python train.py --win_length=512 --encoder_norm="batchnorm" --encoder_depths=[12] --decoder_activation="relu" --decoder_mlp_ratio=4 --decoder_head_dim=64 --decoder_parallel_block=false --decoder_positions="learned" --decoder_tie_embeddings=true --init="trunc_normal_002" --beta2=0.99 --learning_rate=0.003 --max_grad_norm=0.5 --final_lr_fraction=0 --adamw_weight_decay_other_params=0.05
Rows from block 7 of the audio encoder of a small encoder-decoder audio transcriber, named by matrix and row number. Each number is 128 + 24 x the weight over its row's rms, rounded and kept within 0 to 255. All counts start at 0. Numbers have three digits each. After the name is the row's rms in percent of the matrix's.
After each channel's rows are labels from the 100 clips, of 14976, where the channel reaches its highest value: "responds to" is what is common among them. Only what is clearly more common there than usual is listed. The data: babble in 24 made-up languages, each with its own sounds, syllables and stress or tones, from a formant synthesiser.
# conv: pointwise conv (encoder.blocks.7.conv.weight, 256x256x1), inputs 128-255

conv.174 105:142173129151111110137148120144084097147147099110113104126108123114178121167140160136113138095145149139118069125158130134125130173107190133115126164078183140129137105168115098100140130105131131168128138127139095121140117164091142090131104167114134123174098131142115155089138112103142136139126086148106106172156177144114069130144103108123156138145150147119093095111168119154130109110111
responds to: /d/

conv.169 094:081125149117105114143154131113141099098147143151125121082119149163087147117112124127088086148135145160122128105117107129112175153096092158140132151081110107135115136141132157119086146087147107112154113120090115141105130210124076137082106093120068088125092122102114087105160097115127118155121131143135138163119122103135116166125122120103114114159096124138107131123096151128158137118088
responds to: /r/

conv.155 095:110122160174083159152131140148115098173131121142154113133125054084149142170125131100183181115133151108121118110105145075106165127143149131151125139160123104154096115113104145146145129122109144113161107108072107143174126109140120091147115119114153124130060127098109144106153145112087119092116102129118125146119175102146104105155113126112118141102112151128151104110143130079142119110141
responds to: prosody: no stress; /ɪ/; /ð/; /p/

conv.101 101:134171130138094119107122118149073099119110120174108132101128106108136122070140119130080104137129151140115128114168148079159128143089115110136137136098104150129133151160147146146138118109137126152149150112114106111068106136193109176129135135114105148145138142155150135107189105059131119131135118109148156150137117116178146117145122122116134159091164095124117139114124097150125129140139
responds to: /ɹ/; /ɛ̃/; /dʒ/; /ʊ/

conv.249 106:145133135097119165114128120133197116102121138162137082149154139111108134091121114137125119132106144142144142171120129123124139132135110177121172125102111144162123148094170060145147116129137108133137131141146164096126121158175100103090154099137108085129114155144133093142157173136145142117107128162166122145183137114148143108114134108094135106140136114137178093153141100140080121138111
responds to: /ǃ/; /j/

conv.206 091:131123153150110142135105145121123138098142103137147076120124136091128129165148110170130114128111102149097082122146105131151114127097202155129107129106131113087104144139151162081097096066081114151122128143117150167127115141163145115138071112171141145107180097115167133049119153141159085187142124121092120139124089134134097075117141084132116127112084124128108120127113131125134173108138
responds to: /dʒ/

conv.46 100:120132157093144130114148132126109120156110150109134138113144135095122120156113159142094129125104113160127121125103086147127129126101091100057115185123093141171100145132127110129145118096137087130133135122146093114142097138143134162133118108145128096116119173097100101117132115115076093131112146120152150104126110074128115109106119122169154115124089148096106129141158087173170165147100
responds to: /q/; /ɹ/

conv.184 100:144134076131117121127116137130060172153154135127122093124137135140122142172112116118105097125141139146158140135143128110100144143133123182111142109132101128051111113123135131102124159120145125129129132095094143149124103146146121148125106123112119124140122189072110084143142139151099134103140086152087162107138119130098153145113118128129119124137135057088124172150131136112071078136140
responds to: /ǃ/; /x/

conv.231 094:119119146096133142111113096112116157131139130079101142175115137138086066107128142130107137092111129145144128150120078118140136140142118145122129147099115093072140150143133105148137109109117134155128148130091111216149077099138079082176084142121140118119141114108098132134135096148154077136122147121157134174095124169129126108115104131095137117141106127120109134133148120122116145115130
responds to: prosody: no stress; /a/; /ɹ/

conv.150 096:095108113126118105107169127077089111141096100135134137143136137139147136148167089127158146110137202136113116178108155116161070141147120161128159155105075148158138103139139133140089176141138139120137149155115140095118102147155129105108113107119126111168114140138108132118106105118119125112133151150095133165145170144135094136160119148169126135093098133135138076105107108118118105116126
responds to: /ʒ/; /ʃ/

conv.30 094:094060138119111172137112133124143124129149149130096105113155129141155155121123136135104118104113093145090113132156105151157114110132111126136133155128066142116113143119126109138104123138178112090147138107106151131107092155143129160101109137086114122123149153116085140099138112112142106144107167112138098147128116145144126172096145098133088104123121113187161134070122152152119123097097
responds to: /w/; /aɪ/

conv.122 092:120149118115116153171159139120148125100128117171102121142076121083147103123140124101117154128091125091150090147087130151157130175107129153158137190105130090146131150129150158179122157118142155156083150131153141103123152130165105103154069104143149145120112076129132122171132149107110136134142094118135136135069110137091090104144147094128102094105142135110121137120153160089150133090135
responds to: /ɝ/; /tʃ/; /ʌ/; /oʊ/

conv.35 106:154150172087102164081130159131151151135141087111147111138152161138139124156105151150122105078137127134090137128121133132083060197139114141082142114161070054108120126112140124165162103170112097139111163098112120129146111106145145078146133124126122130144074105139101134126117085151127133164136136128084140110158105147141116136129115115170121141125119141099154133166133132155147103150117
responds to: /p/; /t/

conv.178 098:179108156148124152094133152153156152130150112118148101114126166105086164130141103108103164083134133101145162113173105125173117157120145127080125137091086143173101132075142101166132148128108143076123123117119128120132092120120161105115150097165108131128141090116112088151119121113151141099112154120153103097100125134135127124150106117147110133134107112148070143169101124069085104151108
responds to: /k/

conv.27 091:102084136128155135164146134168101116120136106087116096089119096148106167112122118175145142097161143110114151141146127056123100140114196071089134118144146128090135134115150074114117138133148115121156123129137127112072122113109155121095107154150133113089088125066154143144104137156119113124176153116139115125122101161141122132119112166131124142154119131109143170123146130130118121138168
responds to: /w/; prosody: tones; /ç/; /ɔɪ/

conv.188 111:134163141133131127122123142141108133142140107137111146115151077156115109126082196140124159159144147147089102147112105096133125126115161184128119154100109123138135097169150109096131075116114126134104109102115127118109137121118160076131120124124167115169132077114075133131114134130110093174107091113105124109090139122122102151130144157101180132073152123117093111158107157139156124086063
responds to: /ð/

conv.36 098:107118156099090110148124110132134137124138159153105138113143121123121111098150115157128141137110099139148104087134096120135142092134131143130162181113129122129099143120120130107127136121152147140061113166088172126143087081120151121134097131099096171168176149145152121148164149098117094116088099153120099129136140149110112105081145126114103142109122096129097104123156084093143136113126
responds to: /æ/; /g/; /z/; /ɛ̃/

conv.41 089:152168156113124136165159144137113138133116086121151147151148121146142106146160119125160144118144165149143167116102101113125129136104148163147140124104116101101106138161116114135116114155107131112136121126157120120114119148150106143089107146110139127161111077108170150086113158082092115123186090116158109127137137136156107099097086150117112135109138137150090135154121120091115109174106
responds to: /ç/; prosody: tones; /ɔɪ/; /y/

conv.157 084:126154123168135131134111120152093130178129130145157078112159114109128121136117152107122112142124099075146077138111112138131117143116117131128080081110102112106120104140152102134164109122165136158145122144104126089156136096114173148129135184123092086132164132099114104116187115130124124149117176145100130127144136122171132123164101099161134159112088143137184147169098122133146122118094
responds to: /ts/

conv.202 110:120150104114184115100128145100139159072192146143136149151182127138119109139133100102177111121071126059134123104141142173156133105094144136096129140060149118126129134103151132086113120145127136108139132175133088151121105123124107147124128186150141102128138128138118126104147083132128116148151138129164116108116140120128124105107139114149139131148087144094112124157083097177123168154110
responds to: /d/; /t/

conv.87 108:075099135081117145101139111129119121128122125126137099096107085116096122108138117107124129148150087134145149123115121119130122136142120119144110113073123135130108181138129114121148118118160123096118131102122136142087165151124164106098118107096070186151110125088141100121112119154114113114138123130111102126089096134142152155113118132081149108150129111124147167136114106091096106078116
responds to: /g/

conv.148 109:131172148123182134118107113148129143143144128111175121106158127112122105140134099120159086127197093072106110140143117115127083136125165138123140101125112151097167144113140083149163142113169135134109132121113131100139161125154111136116117162114106121129148118142136134136123143133117137165109118127131122174138093172138131112130139120138115134120142083115132120185114121106103105157123
responds to: /y/; /ɔɪ/

conv.92 103:121136105183108109129142130131169101131154092146108137085099117113114131120158110083091081153144101131091123094151123123137132112149149150136149145086088108160164119110124122102142124093120132156173137106130163130125131146130094138162155128123125196097100068169139188125098092091148143174162114145133131107120133130130148149128102123115168100115111107133116124099131135122130118119100
responds to: /ɹ/; /ǃ/

conv.37 100:102119110090134113128115143135123126126155113105095136125153137127095127109124084117106119121160106128125116125116103126111116108126093158115121128143152150144089114171096057097124142118107124144093095155122161081092129085112123147127142137088174173101106135125113115135105097118121123114149167175141109157143136136103167155124134130120108114150115149185150119144113114147146104131099
responds to: /i/

conv.107 102:104106154097142112087126131121094147127164113127122160160099142111091112137115151096121129137139116127085152136099115100125148136110107093139127148139129102156139059117140124181102113112129145077102139135141085142137122142121152144137125118100148124116127134124101091084143136117133109139143144137156129147141134145140114111131147111100114142106151112113133124117093152135109140142129
responds to: /p/; /t/

conv.189 090:125189171093101172134152121103117145146125166124152113148125121112124087076165166132104169090096125136113151123145137150103112168137131120133146129122115139124130146154144139085109123100107171125077122132142105110115151115137114170134130130124105120146155092113087128165128135137114138107147155193138135115116151170148109107087121101159124137164144140096143132124091105129133135095115
responds to: /a/; prosody: no stress; /dʒ/; /ɹ/

conv.242 098:101138103090124126130125144108125132139150135132119111132153097124067096178125149125120121117105088128082111117131144099118136103131085073146144150118114126152106107111126115131123110192126114128113146146096151157104117155081129169113098128132095117121124159123108106115147139129103096140130082124113137119103128128102134135091147142120107154139069138080076153109128150156090126032130
responds to: /s/; /aɪ/

conv.211 107:113100149094148168078117144147072135099111147140088137090127082110151118093133148142130118133125142183139109113136139147126132127142111136122084125143116141178121120119141133131147142132097113151122126140117148154143133124068096089126153144142138197155160109111130142142098150104130176148132134103114124159178100169100191132139164163063113092105110092163120114130180120131103130128131
responds to: /i/; /y/

conv.8 115:119081145086129111107151135118094102144105129098126120124133116153133136127109135116131118082120160143111135065116126144093126136116121126139155086148109131124166103158108101136096093086130137066165122156159162132165172121144114152111157124091172133105087098118103099117156149162132118141164105151096133106093133169152148099108136123101091143166146150137128168088133115167161140115170
responds to: /aʊ/; prosody: stress on first syllables

conv.12 099:134148107185181128130135160167177152063140132103093076151113137119107118127111126135127180124164172091148136061155094111121151128110134150125122128132159143135127128142147142110119146127146133114106163155132137125136103157085146156134095147123124123130149124152087084122145090154159106159132122075092100105116151102133143121131103156103129084146130099151099122125112130124078120132159
responds to: /b/

conv.14 097:090164145111162131135173121140125128102131140119156077096152136123150152125180158148131137107139146109156144129085094130139152160104193136128102142122114138171163103112106158117121153107110109107103175111158155148143120155128149148113146159136091130189176125092125186091109155169156114122129168157154108134175157097124171123112158115141076118140119148179072153131157156137135145153134
responds to: prosody: no stress; /a/; /dʒ/

conv.238 091:124111177110167147138123115122149130135114117136125130182126105115184129109128165148134162110026126126127127126112120131127123167130110119135100160103137131106102124171128127107103173153178156129094118134092151146105087088101149133116139113116117134099141144119133126153123143143164113145102112119083140139132104132145139093132138107103116132101122099100151126151136138141112105147128
responds to: /t˭/; /ʌ/

conv.136 099:144078141122140162162138147113151122156136133136134154140099106120134105059122107071124138116157100150127093107116115124143086133099109105166131160150152134111158098133134100121136102129128121152123075092132125146120121164128117124147137134104106079140093100123127154093168155111133111169145135138132107158117126157142073161087149094098115102170136101099118139129083091122129103179094
responds to: /r/

conv.177 106:162086129108116094145142146165111123090179116123159132096115156090090125134115087134137134127117131131174115094161106138130161128141139126138137131135122140128129064122125124142157131095159116094124137117128094087159097155101135095144122107136112133107115120128076117139117161174123134170156144115140153126123114126130117107142100125098101091137151104113084127132134127150131119142087
responds to: /t˭/

conv.220 098:137092104088129127137117129116137145123144102114144105099134135139147103113125156092161083132099139109131132099162094121182123151109196161111160133136136091137169106085150137161119145080083139096124107135086160134113073115155109102167117136114087112125082164053117113125143135133171120134120137155137083114112120153122144129159104113181147132094113121147133111083145135126123117092115
responds to: /z/; /ɹ/; /g/

conv.251 106:152121112142112112129153132157168155139132108157112098110121131103121073107177111142113120134135142119154102101111107117134112082145134110119205178117103111112158099107117128157113102110166172102069158138163123161115123113134165082173154141096082114121104123130144104121136104109132156149124104148065144138103114132111123128185141100149133128108143103152128142124154096063123120132090
responds to: /aʊ/; /oʊ/

conv.43 113:147157088120114168117115138127125135117146124154174103141160148132079108126140106098156153098096121157129090106122095142147100115132122158148181140078154112132113176147158132142165135154106143153104120107117149107150151102149124098127124120126128084150116104131126158125119098143121121122098120167133102161147133093105156139107130157098137074148124132137165080121121130121166110169117
responds to: /ǃ/

conv.26 109:132107132114108179140093111141118164210135111174131127146087130154096125126156134104116159112126093109096146148099126134137122155107080129114083141132113133112128125132103111138127127106134119117127091151140080122128123108110125110144128102127135116132157094126108075180133156165068137148144139104122120149169117157127126142118138112075109114135138129135098127125105101089150181125111
responds to: /ð/

conv.72 113:119149089112118107124139158133102130150107153108096150106139129138121111134128127125157167128154121123157147121150124144149193162110137143131097165077163140097120139100098116130111151069102125146116100134142143111112124160078131085161127113140104198121138152129141154108080115173078148110137092105118121115104156137109108114106163144068111098104122179136134158125110109095136122104124
responds to: /d/; /ə/; /g/

conv.168 101:093155122132161152080147102142125102161143101139164126127130106141160177063127160137150163087150139107108130131152115098126142159131137167153120139109093133167124150150166147086119156115112112128148127140130152131135142157113098152087133141100110087109150093140143163144134148162143193158152150129103114064095156132136140130129119153167119126081107137149116121106130097102171130091157
responds to: /y/; /v/; /ɔɪ/

conv.109 116:130107151126133159126075138105081121143146098081143146141153151123150116163119109077115122141118144140097152111106138145144130143113123143149134118096166159127108102096154101163096126133087163109140133146156120136170131103117183113139156122101141132115094084101122145143101143141076197107107120139100079127141133136118162131168133110112141117084074111111113167106124124126154110078102
responds to: /y/; clipping

conv.48 094:110130100138104094170135117072235120107146103109161160082121135121112142113143138140063083127101150066116122089151127154160121159133117075139175131125116155134165132135122118155163121170146112126129148109145123145103164152157139176076112152130142133111131132131168118115115155146114126165094101116074134130140121118115129154136173147134116113076116151137121115137137125116127132092113
responds to: /w/; /ts/

conv.65 101:119126126126114132080118161134189107184128162125116142134115130135123109146128160084127157108135130124161124113130153123124123125141151097111102110145135087128148131178106110124153139185174113157097112155114122106152144141145165176119139128123099178164122125132116104103154153095178172163118067104126131160127101126089110116133156146117124131089152143142077137133152114133126122127132
responds to: /ð/; /ɪ/

conv.240 116:094137173098174098112138136097147129073157117111098078121133171106147137106121176163140128116160101184134113145098127128119237143122131107161132120122148165118112118142108141131122081103159117098124140151148113124057127130169162157164161158133120165152157149119090101109131157123097132141156128110158117114088131096133116123129137116077143122123137116128178141116125071126097128153114
responds to: /y/

conv.226 101:124101051116138097146140153151099148139111080116130118111134130133099129100133128059133134104117135115091136129119107146110180138073114146176122144092136119152129160108124098130145100089138126090125128112163089124123162123126108145111133138134103143105109138146122123106145125157104088124098130117191172114133170143158131122109102122174141126089103133147146154120141168146157151131088
responds to: /ʃ/; /q/

conv.172 085:123134101164103141141146120156121115116112145113142121114087121103172133142148133117134117143103119136146131132106095138149130129148123122119136158119171167093147141115171115128160141116125099099095132156156124124122122164104138161121165159127125109083112131132124153110110103104129134146114092110131110110132138117175171100097108112093129124124117106107117118128131091099124068134157
responds to: /dʒ/

conv.149 102:123116142110118125136134124093091099126130104119140085097114124167145143121129148153128148123153113090166147120089069110125125137159067095090104093117104152106073138164147101130131127105153147133113124128120102129141155116131117116118122170134140134119116057109180146099125127112085130151131135144165128143117131142127164110120108074081132147113112136131149135151123101119143137155121
responds to: /b/

conv.17 092:137104127121174100117117158138155133121119118120111131133158126116138181143135112149133178119140157152155133116148110173126141098130113158098152119151100104113148140151160139134148128136133132143124084145088074067105143117117142119109117104152141152168177128113118113129165115130144153089108118173124133107127128112156111192085107151135105148127117118136107117120059132173167123154101
responds to: /æ/; /g/

conv.164 101:105144126140135127115135120151116134117130124151130081105128180147110170125123128144114146142158179119133140125141136121127127169167101131117188164103108152129140113083124119163122114135081136115149141138140099154103137082095141163163106090105127143143124089103096159148111136177111108126120121137150118145101157130122162113120148090136143151109159092102092140093135115117196100163114
responds to: /aʊ/

conv.128 093:135173150188136109117157133097113116127109141107125063135138159133141132084152140093142121122141164127116129106123138111117084154128166097106083148188129206116129111116127115161099146150143164177167090111116144133120129093108132136158091148146069145159099100112100140097092092095146072139128132145128138155134100121095132102088135089115125118134142124162145160144116115151137128127131
responds to: /ʒ/

conv.163 087:121137140162122125150172191096162098101109135123156120117147142129151145133173135150201129172095122131138143171141128154102115169077109070105094157166124096105164139125145115078109123098140142111125136108134138153114124150148150169135128151103117131133114087113140137116086148092125145080168140097134133123165126127133122166144098167094110142126118107156085131125073124158112157170102
responds to: /ç/; /ts/; /ɔɪ/

conv.162 082:104100119134144162144124141121128119117123103142109094108101104124124116163118114109112137146128135109159096135136124133150123078137098137135111135123106103086122105149173130103130127116147121109125147134107122116165146074129106117081121119178161117127117099051177101159113121117159119103109064131153147123170150136125129119167125139132160123109130109117102157122095083182122122146123
responds to: /ǃ/

conv.97 107:078143180109109110155102125165132108144138161140137120121125135136141131102117108061134146108121159116096161110115115180125142166140138164125084154129124094155140126074119099138092112103145133117109104120120134117138125132143126101170088109161073139126119163113118091099145122141115131138068123143145167121141139164115123154132139153151151112157120147146120130095099129119087121165108
responds to: /aʊ/; /z/

conv.199 111:138112117162125128160116114177132080147166106136134172139121163129101094125117116144146128117118150092130099134159151176103156128105108102107132097126092125080116061096091109117087139173157145137101137123156131102129106102106172144130098150130126079102108115099121113111156123114107105129091137133134161108148108120136105108139139148146124154139128136129188127063117132139105181070102
responds to: /ɝ/

conv.76 096:111153130145115156152081059129116122120105153140142120108174144128126138138034132146164104127162149134110124117114124097116129157227109105117132092189126109143142124159130151104140146069146131122126155126136134135084145109104139131116141143121099123118142100166118140122104129141162127141136112132139089144103152196127142122110119080110133136115118158152109124128129157117164139153125
responds to: /b/; /q/

conv.54 102:172116073141130160130118125118122088129157141085150157111171155123055132047120138112123136148143139115143153134151133150129133132136138153135154127124130154134169152167125126124146136173104123151129128071104138104113174097143125113128116099132153145115108129121151125125138120141097158160109101136120122122090094151137172114111141141176177111153133108104123121124143070136117171129126
responds to: /q/

conv.50 101:078180122130097145155148146111144076142091138137116146088146145137152097133119161164088110097116133140118114109115144083135104152135121143132117124085092127100104178102126142089152134176180153144083107162129156105159158134131122143111072142133169154123127142134125133166164091121094115098154098140095103116136135117114120111135136100139116126112170137129132168140139106126130118106107
responds to: /ɔ̃/

conv.44 088:125146147099078146129134136125111128156112099134156148133138147129091120126136050152119108110117123097151150135144091145150125134135117122124111129134115131115110131082112116103121121087123128117142122144099149135138128138162131090108058170107121110089114113106147129106118147110149077195106118116101080125118162104154118131130109082150137114094115120174149152132150106127081122158135
responds to: /k/

conv.243 099:115131147157148155149152120118101131151155125142153117100143137107096132143147143123133121178143170103118123140130114136127116152115130131114146102098123056127101114152155106108149121094162125093150143119120130134103129083123133144165117159152125117106167133106098123126144177106116103103142150076135092108155138102083142107109132140108135085112131146133135107140146106101126100115120
responds to: /ǃ/

conv.13 090:133140109123116119135147150124132127182163125158116099154147139101124137126119141079112143099132115117126108147164125133139132112126173120088148149144151093133118151142089154162147111154172098075141142078131110140106100110116126164104139058101131162078131118148147138113113134118101132165119128082120117098159111137053131149080140135109149081149148156142115162132124104131125114071120
responds to: /z/

conv.131 102:114163114129140130118143104106094135111122128132091141101174095097090134124104114167121114113122118088130120129145168091153104126112139142135130080159154150134114147121131187085106130167121100132173153129150168115105117132118123139117205110125110165134188143150134113142088147068092159159138124118121134124130146114154160152122140143121099133130133150132118103127127138127139103105122
responds to: prosody: no stress; /y/; /ɪ/; /e/

conv.233 100:115136084144130133147148148091118106201101143119124101135107132094126117163182113095094090147107135149126178166164146149105130133108132136125120130093141116165138133145134155133132115116132125141138108101134159112132088133103121128092150141192167129153142151119070131135126127137125166149111131073111138146137132133087120094075134093134113046114140117147113129124146125088129162127108
responds to: /z/

conv.39 100:118099129123140126125086139092120139129142150109138149112143135135134150119122157161139146128143136156121149128129111175118143105143067112082101181109138101121141154136121070153093149136126108117126097166141131138116110125119129147098152153150077097147114088134134172090151111067141152135155138096164088116136119090156110165161201139129148139158110105145109111166166097149096118138184
responds to: /o/

conv.222 086:108117164143122156111139121120149111117178144146102148155139087123126150132146096102123182102149149101128120124122141153155115130123133116127146137109153117111144148132163128111123153143096121117150131106147119121146117106064116114143140070134107099046073092078123125086165152087152063130137107152090127121131120132120133144104119150087136118137150118137151104148135093124160090161176
responds to: /ǃ/

conv.23 107:099145083157147133113114147106180132106135114119150146138114113113063157125133161133103117121143166076143111162123108176111124128141210157148102128081197095156150154083165095118149140131102141098136124154133152097089151156131137116108132132112126134124143110150099104141110119100137131105140130147085148108142109130169132116125164131107102139089119087097119095127136092112118105146142
responds to: /ʌ/; /n/

conv.137 087:103115152136103116162158167095139127137156120140109119137158103120138124099149109143152141128110157107157138090126083152139135123125101231140127181072164119097141107157135098162126094111130137086121093160144114076101148144147074105134123118131081127089093109072137134098144143116130085138129146106120126158105094131135102139091134129100138140114105132195132117163107150165139085099156
responds to: /r/

conv.2 094:137130160124149132157157164102133138176171131164154114145123173168150134118133137129115129150115132101146128114130148143151170129168120079128138108143165126145177103160135130131112153110178123082122160090169150108106113141116113156104107097155105101145090117126083107087145134090138097129133114086071113139117144139118131111091088147064147089151124140114104141132151117143135145108170
responds to: /z/; /ə/; /g/

conv.158 099:072093115124131102131131121149090114110158118123107118106101127144134146134124117094116135176146100115124102122124136109151083127138166149080106120145134128148150155137120146127116168121146110126139154135137108137141106162137092135147120128152072095142081154123138102147123102167151174112100151139104129107185135108101171113138106157135131129099140119181080131152128123151126126158094
responds to: /i/; /ç/

conv.103 104:107117149114084130166131128136080108123131129098129121124127112175116071101119132082112136090106115111119169140177115126166151140126154126141103130102070110091144148106110115116156111108168149121104154108142105084149110114147134091131122121125116121118134148110146121129143151075136125104121176110132146115149134129146143116092105141113129150131122111101143114099138184152144192142133
responds to: /ɹ/; /dʒ/; /ʊ/; /aɪ/

conv.196 095:132145151104085129157112136144090154121125082125141164076105103105173101121152132108117124133174096143131133142135121073136145134144098125159140141108117119159147152119146116095108128137151092099184139103146117076098121100146112125085136107126127112149135080118145113097142141122159123136108140104170123134130147120174115134148146104140101133064124097116103115106122152136139108096113
responds to: /q/; /ɑ̃/; /ʌ/

conv.57 092:121151165144155147105131142084130138123154109139133100122126088120137115119107131094184128122159115111139132119124151096159133124107142123171117125114137136151120137147148112130149109176180145091115125119141155160163136141125139124128148089131151122125130098135159089144103166137162141123142135157107088146167116125143118106154107115063160106082127097106101159120139105149120131143115
responds to: /g/

conv.29 086:122150157140142142160136144118093149096116115096139122137114075120113106094109180107139162122150120139107108149131131133147146110138125135122106150124126159123130142186146152206139149154122126074140168102099090117143138156136161105137112085146144150134083116144136131135157139120116099134135131101117081166117103148109134149131122132125097112144136099136089107119150115156092074168115
responds to: /d/

conv.186 115:149161120151096161117103100134135088129132144121114098122088136143134119130115132152125115099104091114117128147090128132115150112115115127113095159109110118111118091146134137105112143144095143102111104173128110153099122153107119141115097109158137085117128115112100164181151110116109104136119115134124154141111125119099118102071151095199086106084099133096078151128119166124120128078130
responds to: /ʃ/

conv.16 106:160147110160135122094131120133108150101130122119155139129092105136130142160141133140134130153121133115103117157152122113119101146116051145154144107113131101116141126147103140161104151161090154101126151107110045153132162126143119082172110124090100158124114135078099128127126102152147112128122107192138141109103126142111129121117142103113140160131118093124093113117101147113131103080149
responds to: /aʊ/

conv.146 082:127187121141149173115162146085107104116140126142144109110128141145127129092122161106111163113139130124097134106142137138129111137117119136126104143133166113116115128136162082104144142150149099170098114075067164113113118100150107106119157113120132123162110100145116122125125131084112091155134128128113100178168178151145132133151132107122145154104129176145123128104134116090140108119157
responds to: prosody: no stress; /e/; /ɪ/; /ð/

conv.214 087:106149079102149116150127145076146124091157140108123137128096066135075121141125123112125125128119128138159163128132119189125132156108111086089107132106123098131140149124122133115173151119118134180139117109133142138111104132080139150149143156127104139160120121109132149122106141136149164085079124127086130084043125092122127139133150144114079101126107177123125109134106084103134109160145
responds to: /ɔ̃/; /oʊ/

conv.156 097:104131153119158124141133126082074114117142098126121118140156078117109117127145131128153119113123136111113139109120131116157078124148122105170103147107109143087112123109121171095126115133132153116137198091079116091107137113108134154139115165161123116130069174084145148120160182089102119110157089096124132131092103098096144130092139114144136148150156111115149108086156141123119174098109
responds to: /ɝ/; /aɪ/

conv.227 096:113174152132129121135107155092148177132137105164132141118111124089122129135148126136116139145115126106105096147122120100144096146100142137119149069094090143158142114124169130122124091121135146160162134154123145148135136121102117156113154136172097148114157101147133118100115129165150122150128141139156131129158163150159158125177080114145126172144137120086095086136132122168118147129153
responds to: /a/; prosody: no stress; /ɛ̃/; /ɪ/

conv.15 100:098108087129144094117126133150116092064133123130109114112154135119117133170094141147115089108072135126197131178141128091131121157113135096128169146143197154093101101116139123103085113145120132146135132097169147138131166164108148136107136087164143126111161060101127162116133142134118144161118144116088147115165164111122145127166121108119125126119190134109118105122101144119146112114127
responds to: /ts/; /ɑ̃/; /ð/

conv.88 102:106092114123150141134120132134157168131130118106107082129103118139130183087138187149183141117150119119089160166098112095125120144151123116115131123108091172131139125175147156131089115126134114156132137111119115105157138147116077154094131124122131128145127132173058155098120151152122103149182162150091116121123141132133132115167136126119123113091099114115133138161103065119086097103167
responds to: /ç/; /k˭/

conv.151 097:112148123107149117117121101117164106145132090158138150146126086102113154094120094134163185113137185127111126148122107161105099139138111148130138126146100105109117067128151107129137142101136144136114102138115101104144137119109157110120160119152130147137113124164079091146122097139141118126102139113109161178102165133106150133124131154117103143110135127077094136091092117143113151077106
responds to: /ʒ/